From a checkpoint of a small CTC image transcriber.
Training: soap at rate 0.0016, 5200 steps, batches of 256.
Data: trained on numbers of one to four digits printed on busy colour backdrops, 4.5 epochs.
Rows from block 6 of a small CTC image transcriber, named by matrix and row number. Rows with one number belong to one neuron. Each number is 128 + 32 x the weight over its row's rms, rounded and kept within 0 to 255. All counts start at 0. Numbers have three digits each.
After each neuron's rows are labels from the 100 images, of 14848, where the neuron reaches its highest value: "top examples" is what is common among them. Only what is clearly more common there than usual is listed. The data: numbers of one to four digits printed on busy colour backdrops. In brackets: how many of the 100.
# fc1: MLP up (model.blocks.6.mlp.fc1.weight, 1920x320), inputs 0-79
# fc2: MLP down (model.blocks.6.mlp.fc2.weight, 320x1920, transposed), outputs 0-79

fc1.270:139151131138092125112091163099111122127023133084110149146150161093158084143196096124118166161131132127100184163132103128096151164112108152098157112090132143096105145143124079149122082165112139099065104117099204058089128139157105168132164121
fc2.270:140141152110204103127098142105084138074125123174113071147160161113158150135153131165172172141149077113134176122174155149080078103128158198075154147086122070139160092165133135114093058143163134095044126129088165113146088103108095162167139208
top examples: length: four (93); the digit 6 (82)

fc1.755:154122120124128178143175099172118150122157102128134088145115107184060119051134138089069074208154070136121127166073142127110115058132100170107125070160139100092109109179171180112137104108150095135137159187089066117181150124111121070152111118
fc2.755:104187111110242158162200216121081161122114185151103090076146119117139154102140087055109136111131103156179147123173103120138138115114151145148093163127135122155134170128158141090130155115133159177149134143129096085120113116123125134098120175
top examples: length: three (63); the digit 8 (62)

fc1.589:119135111137106142064062084121081117138096134144145132125135100177143132112173105134123111131144180137109141121203110177175147155115188182153180132174131195169143152103102166127131120177136105091131133144082089104072141136138192187134111110
fc2.589:122111073169114126078156096096154099069132125137054162108147132174063146112150055134124171125207169112172158145105181117146097098105170056087165089108143039123152118216104109116111154132128121134121140141086103128076097085165136126173089128
top examples: the digit 4 (90); length: three (63)

fc1.215:124129128081156142157158180146148105127136163127117174105132124117080084125099200149081137126102069135111133104134118159121108126092082144128117083152148098146128100105146074106140091091105123123144158097149052145099108105111158062127157151
fc2.215:137152132147180122137072185122105178168102112145138090139071184112164092134077149066088117114137153121104145125144137144158164055140136185122142171111176105156141079131129149099154134161155116088087143188133143095073094113157157099123160113
top examples: the digit 7 (98); length: four (98)

fc1.335:140108147131134130118138124094114111075110105062101108135145085150063080095125070117149165152067094100106080065133159080086138109185103133187130065186168158107152159146086122150133107175113161119136177159099126093150167087151126140120103139
fc2.335:119123110058157088139145069085143077105152116126137155098167183102164120192076145146110148175061149116139130135224177067101115145125081145133078133130186098100141162123167174176111108156146162198078200120122119147113140182108171126133145116
top examples: the digit 7 (100); length: four (87)

fc1.360:086137121128114133184183092142108105089151181136133172125146101111130109147125161160078112109169113140142144179135095087088099131083142163159191141088159130205091158080142117142117147093130105110108143111186144139115121156147066169119141069
fc2.360:205163112124049112099108087150128121115098115135134149162134133158114065044137130060139130174123117110101163107107106138145165116151181179057163041113070138150133189133123112101111135117113154147084125123165117106170181125109123102139096159
top examples: the digit 3 (69); last digit: 3 (36); first digit: 3 (32)

fc1.425:111150143092136154139075157169156111099122135073158153143097102110102110163071129159121101128169106115106169154176213209043136118082150132105115120097171109052131113110116099081148146185126114171092137100057141123145122130126115115112126133
fc2.425:105085114151207097115125162150088111056129116164111119133108149134140115149088092111143100109187162127155145132176108144122148098108143117137074155101207147183154118197085144083115072141189142168102121167111127166141113094106117155116132139
top examples: length: four (79); the digit 8 (56); the digit 7 (55)

fc1.196:163148153131100175158144112133118063097110149140151111155129136124160171082110121235143112119109142133090087172102094087113119079133117095148146147121138117137104105149118090083102121197053164157114124090126129126164156100174120119153118171
fc2.196:154156117132138110107070208086111066095156097118139140093126149150168137183077166170130161132108194136118135133110124116141119088088094061142078098097187114134084105133121108089087124154143124112110103083114118140145140094082105122132077138
top examples: the digit 3 (96); first digit: 3 (61); last digit: 3 (45)

fc1.101:156151131093108134140077233109138168149129134041160199132149106181104086105119132129134104135146049115111127174089083082097141154135101144181131103086118140172178106151189123123035161160109119147087141139120130130197120132188207130104086144
fc2.101:113148145094123101131148145132106133142122135062180089174105128117154119102094144082159147181133124078139146083156167164119116087140163147155044079037131137134078168110168132062100150080130142175144078137090119127152152116100077175147096099
top examples: the digit 7 (63); length: three (52); last digit: 7 (51); first digit: 1 (33)

fc1.600:090133137153062081096103107117178123074085125152149108129105164164137141150168108133106094130140080114135135062096105102105114147096124078107102113120119118168131106160130136134188148098091124096133117147149172138113101131092106162153113150
fc2.600:180101103081109139083000139154129156097152122132090146162097117128174080122124182077161100073145146128153147134128135148151105054164150084074085113134110097120095090149171159123113087194199064098146130093095163100121143084104164182135123160
top examples: length: three (70); the digit 6 (69); last digit: 2 (26)

fc1.112:119117139130117038122090100096162139165109128148152140110147158176157122149145117144087119097083094172163095121155129143091155120185112101050155066066132134141117158113090162145178126136201145141082107137117119171102213142088171187153131137
fc2.112:138075093138136157081052123094131175115162135171068119169142049123086078108123139105114103050117131084120118132079133131137119147114152107083139120115122140113194114129086118149109104146125098134098137089065147088107141142105062151117173163
top examples: the digit 4 (100); last digit: 4 (93); length: three (68)

fc1.384:124123110143197120095122121129188128116174128111106100098127118158156175104063196134128157113130146156107118094071117063066087128108127106154165115110158105112118134157169119128146129172140059162150115093125198131169123150126154115122107108
fc2.384:126148103104179160155141130067138093118126151114177127096101114109124116124110124141148148164140124131134088123130119119116171158165114159153128178144179146114110107125123129097111104176098175129165083110128130106095035130116089135110149096
top examples: length: three (100); the digit 8 (96)

fc1.569:126105135127080062152137097111138134153129165154178126058149184157129141177122169111151170131148146135148124117179116111141126084148142111049131058145125131136153087138173149114137128154167137034151147093129155173107181157077160191077171129
fc2.569:149097089132172128118158103087114155053158111098105101129094088087086098167150139147143067074108134138142148146099109173153134099135207155091146162107046198119167144061120103172134118140136083092134118087127148092231131141112140131114100111
top examples: the digit 4 (94); length: three (74); first digit: 4 (39)

fc1.429:144169091134104140102120159099102110128111175097139116161101142114107110106155126146123178149078129122105143122143096150166104127077111104164126124141132133153100154144097084130115138131150170150139173087152130104153151107086167135186144072
fc2.429:155125160092186080127067136160137132107144126112076177104175178126168091132136167092119154121081171151095163148106115110107135103154130174104085116113094115102141104091141125186166144154133134149141170082078139147142161109077164116144131119
top examples: the digit 7 (91); first digit: 7 (86); length: two (79)

fc1.652:122134121153066117121124144106113137167079112146094117199179146105083101148130164167101150161126122131118160131180127108139114114138159119167089147169160159072156147117126110152144112140124117164134105144129190111191115091054107167121142178
fc2.652:087113185167123119116105128175149154135127170133109111147115169095130065130128146177164117167093175110117132105103083114134164079171130170163139095033181116138138080105116118155105123162121136098164148126089044121082125140114172030140096186
top examples: length: four (87); the digit 8 (59); the digit 5 (58); first digit: 8 (39)

fc1.539:098138122129150068119140086158149114193105159111107131149144086098188168161124099079135152093145099151148136103171095081084125068166140187137132080075119106144093161132069072181146139143143151123105145155142087148099170141099179158109139132
fc2.539:128148157124155160133118125162121157121168101156145088170147085149110080145149154084097138106155158132077145110170140103122130103099112096086108161102171118153138103103105086140135079133138142037089195150182064112095100151104116072121117131
top examples: length: three (60); the digit 5 (52); first digit: 0 (38)

fc1.546:134108119117142088141138126106111078078108081133112127066164101114169116148129127063129109158121124170159134118145157115083139135129101156155142072104135089150146158126071160219181136160211135080133182172181101154117125129128095117136183107
fc2.546:116097091170118150089100134093189124133124136112128074136101110135096040112110187088162086105134139122081185149153193179075134061087162131059136093118132171145155095167094094079142115119151142094088176071152128142161055131086084063114095172
top examples: the digit 4 (47); first digit: 4 (42); first digit: 2 (30)

fc1.60:084092174153074161103143109122190131138076106066143146116161079134165125124153088097127141120111094138072116128061183130151143130075122116166148099212231172134099135141102102153176101098203140040117145108151107124141149137096140105101173123
fc2.60:150128147036151150138078096156147099118139152155105186153195136101177167133115119112124174134154150119146128153152139120112160133162112165077127125167112138136163168120125181142179103182127133144114189110120119093108194155083134111153177082
top examples: the digit 7 (99); first digit: 7 (54); the digit 8 (48)

fc1.142:146103095144117125113147161100151104132092102201117105184162122124115086161127166152092124123116110147098086069107129118064130128133119063115133120147190114136109188127117097119175188111144109105096120123155165152144125108110116147166075135
fc2.142:156141126122135113076106163119103119110168155174137109141129075134078092127167137116168119170128184125077121131150142092151165101103188133074089105116161056134106048147135110111137083173153089099100119063059127084090183114086180115162100138
top examples: length: three (66); the digit 8 (59); first digit: 8 (54); last digit: 3 (26)

fc1.167:120132095170091109102131147118112089090152214111087140169105104101173088107180109130176115133109156127132123132127161089078119145085095139148141152131152125143086158151117117117164193151148168083156127094111174186094164140188083100150096142
fc2.167:147108159077071076115015207164132141151170153213157149139181159087142134136077146149132152124093151160092154142145146099126119074064154194126135101140171057130147113152151141073195128137176146138129161028112147129080088110092178081151107115
top examples: the digit 5 (79); last digit: 5 (61); first digit: 5 (26)

fc1.139:166184037108090101150137120163140188129141097122170139133123115123102085133112176176069096100135129159096177073127128139114138078113136161125092145123111066076159142159064176081115152142102134103152139115161161165134099112089130170086184077
fc2.139:120124154132163102115100203147148115136141090096084102139062135117114093176101143138074060114161107132156146147168164178171152127114130167161162115095140089156194113129132076109142088152098117132080177112116134159105101086097103143149164120
top examples: the digit 4 (87); length: two (83); first digit: 4 (79)

fc1.723:140119122129123087090111122142202138067130117105116124125142136156151119119094180083174158121069111148088120122106125167134111143174129117166103104138106098115102057144110133105134161148104134115186183071116108144140140098099129105140120081
fc2.723:135220140137136128142086132184141105134149121160083087140137169145115125154155163117180134055149114071088146094101116142155098050068145120116091098065122159135098128051106109126108172136097146159073097090098112135159164108133068125200172078
top examples: the digit 3 (100); first digit: 3 (100); length: three (99)

fc1.580:150125102133130158168122181137097156134113087186158137102137134168114101158077104140129109078115154103079176145120091173142147101046157118096175148099121070142130113115134107086068123128186143147133132097088132134135140168107133084099141120
fc2.580:068127124113134105115112193123115084123146129140101126107070111061124089158092111153098106141163190154162139101172150146141146124129172185117087110086153074162125131111167098107140152101138130174077110132114138123123124102090147146155105103
top examples: length: four (84); the digit 9 (56); the digit 5 (47); last digit: 5 (37)

fc1.92:126087152119080128111121149160144059141142087154136097087161125095125108160160123136180160118076091123106156230173101129117086123109163100124149125100100121119114146153168048089132134112183163102117205130134173080070123216110127154107111090
fc2.92:152080163129090164105097157141089125186153119132108134139064130079165142144141180163146118106169133174077160154119120147114126111159132073042144088068088186128092116049118142131080160180180152100146158079136126109151105103134055081132163149
top examples: length: four (93); the digit 6 (83); the digit 1 (50)

fc1.702:112102181143110175130163168111127117150114117081142133156104139112138127165130122167183103159076084118132117134086159158055142107154084162129106096147141085145099115137076164117153157150089223101089103149107099162101132090178080109110131095
fc2.702:147091146080158086136058104078114126137200169164090107146155206094169114115123137112139133148085165167159156104171111106152109050096138182140108132070156139178111101151098162128138154123200111130087162110148069107152127097152158091105125148
top examples: the digit 5 (99); last digit: 5 (71); first digit: 5 (37)

fc1.275:126076122055169080138144155075113161094194066120084193047143145154101107195145112132089079098174085119133110114142079120069132125138070146126088096101129150143099130208128134066155145170133114109162092087146136110137096142142078155106104102
fc2.275:138165121112178133121069171107134160154142080088064090126055117107147159101166136121106132117119175116131148079171123083111154026109151186123191155129102135092168185143101110100131108123181129077107193158129145083149083049086121114106197119
top examples: length: four (58); the digit 0 (56); first digit: 2 (28)

fc1.421:122128136125081102106132141166132159125103148076102159132112159178124177153193049049145131138157160145164114155131153182099152135127104162097126126128139095108135081118145130155132157163156014090143131217105117114082130150156108167123130153
fc2.421:147181064148145179118148120109155123112099113126063135136140104102136114084214103168199138068141109118180146102140147146063161140137143098107126123163125166114209174140172067167100157179164144102152137069158082050156080109140074086090081097
top examples: the digit 3 (64); length: four (52); the digit 6 (47); first digit: 4 (33)

fc1.624:166089072148172194118135169052122101111100163159112115106172142097135141093105140165110110125100078134111099172130095132138151140098153142143063138101124176129156144166092075126152142121114130133137166085171121159036146103093104092156123084
fc2.624:117179130138166073113144200120157136159068191125136084123109099144136113092070117063140144103159142181105112164176129125158131075052168162132096100106143050127101117118150112086105108096125112162142124154111102071157129093115124129144175103
top examples: the digit 4 (94); length: three (65); last digit: 4 (40)

fc1.525:126115160116150069186071139134096062130131168167105091158145114084183206170149149111164150112100105163165115073124162160140112148102042059104123102132108096128096123110135127181168139169075146126125161067164185161135119155155141164137176087
fc2.525:125111057108122134110128110075156216110160153140090126110139109064156080131085175093117161106124100107131157140110117149118166123137107187141118082111109214094169100158088091151112101165099151071034160065088176069168064113062099106113141166
top examples: the digit 4 (100); first digit: 4 (88)

fc1.148:088168123091109103138147118179072107113157129147081118127123152072132128110099148154116175118113057122132107117029142177123175104075177112153119160126117057142094104142198174133127167091126091106107190137107139129151088159091132085128125096
fc2.148:152182129100123106083149159153137161178080116133136147133130130087088120064063135080153136147139156098138100089152166137160153085113187208096122061117128144116143129151153138102105125116187145132138089114143100107153161127209151152144148126
top examples: the digit 7 (58); first digit: 7 (40)

fc1.264:127185118129130138158147138140202117163144153116111147139076142114162145072084136075139059121177121170080178168162061099073093143087139240120087155187071105175087153099165102173128089173103091165057156091119129175099108127121157110172079117
fc2.264:106119141133139072137109144138120102104126083138134131142134163111083065058112110090135045095104142135085127113159173183140190170164127230169111123131116064155141119124169182096159096137133143150100160122081157126122161123087133173140088097
top examples: the digit 7 (81); first digit: 7 (73); length: one (73); last digit: 7 (69)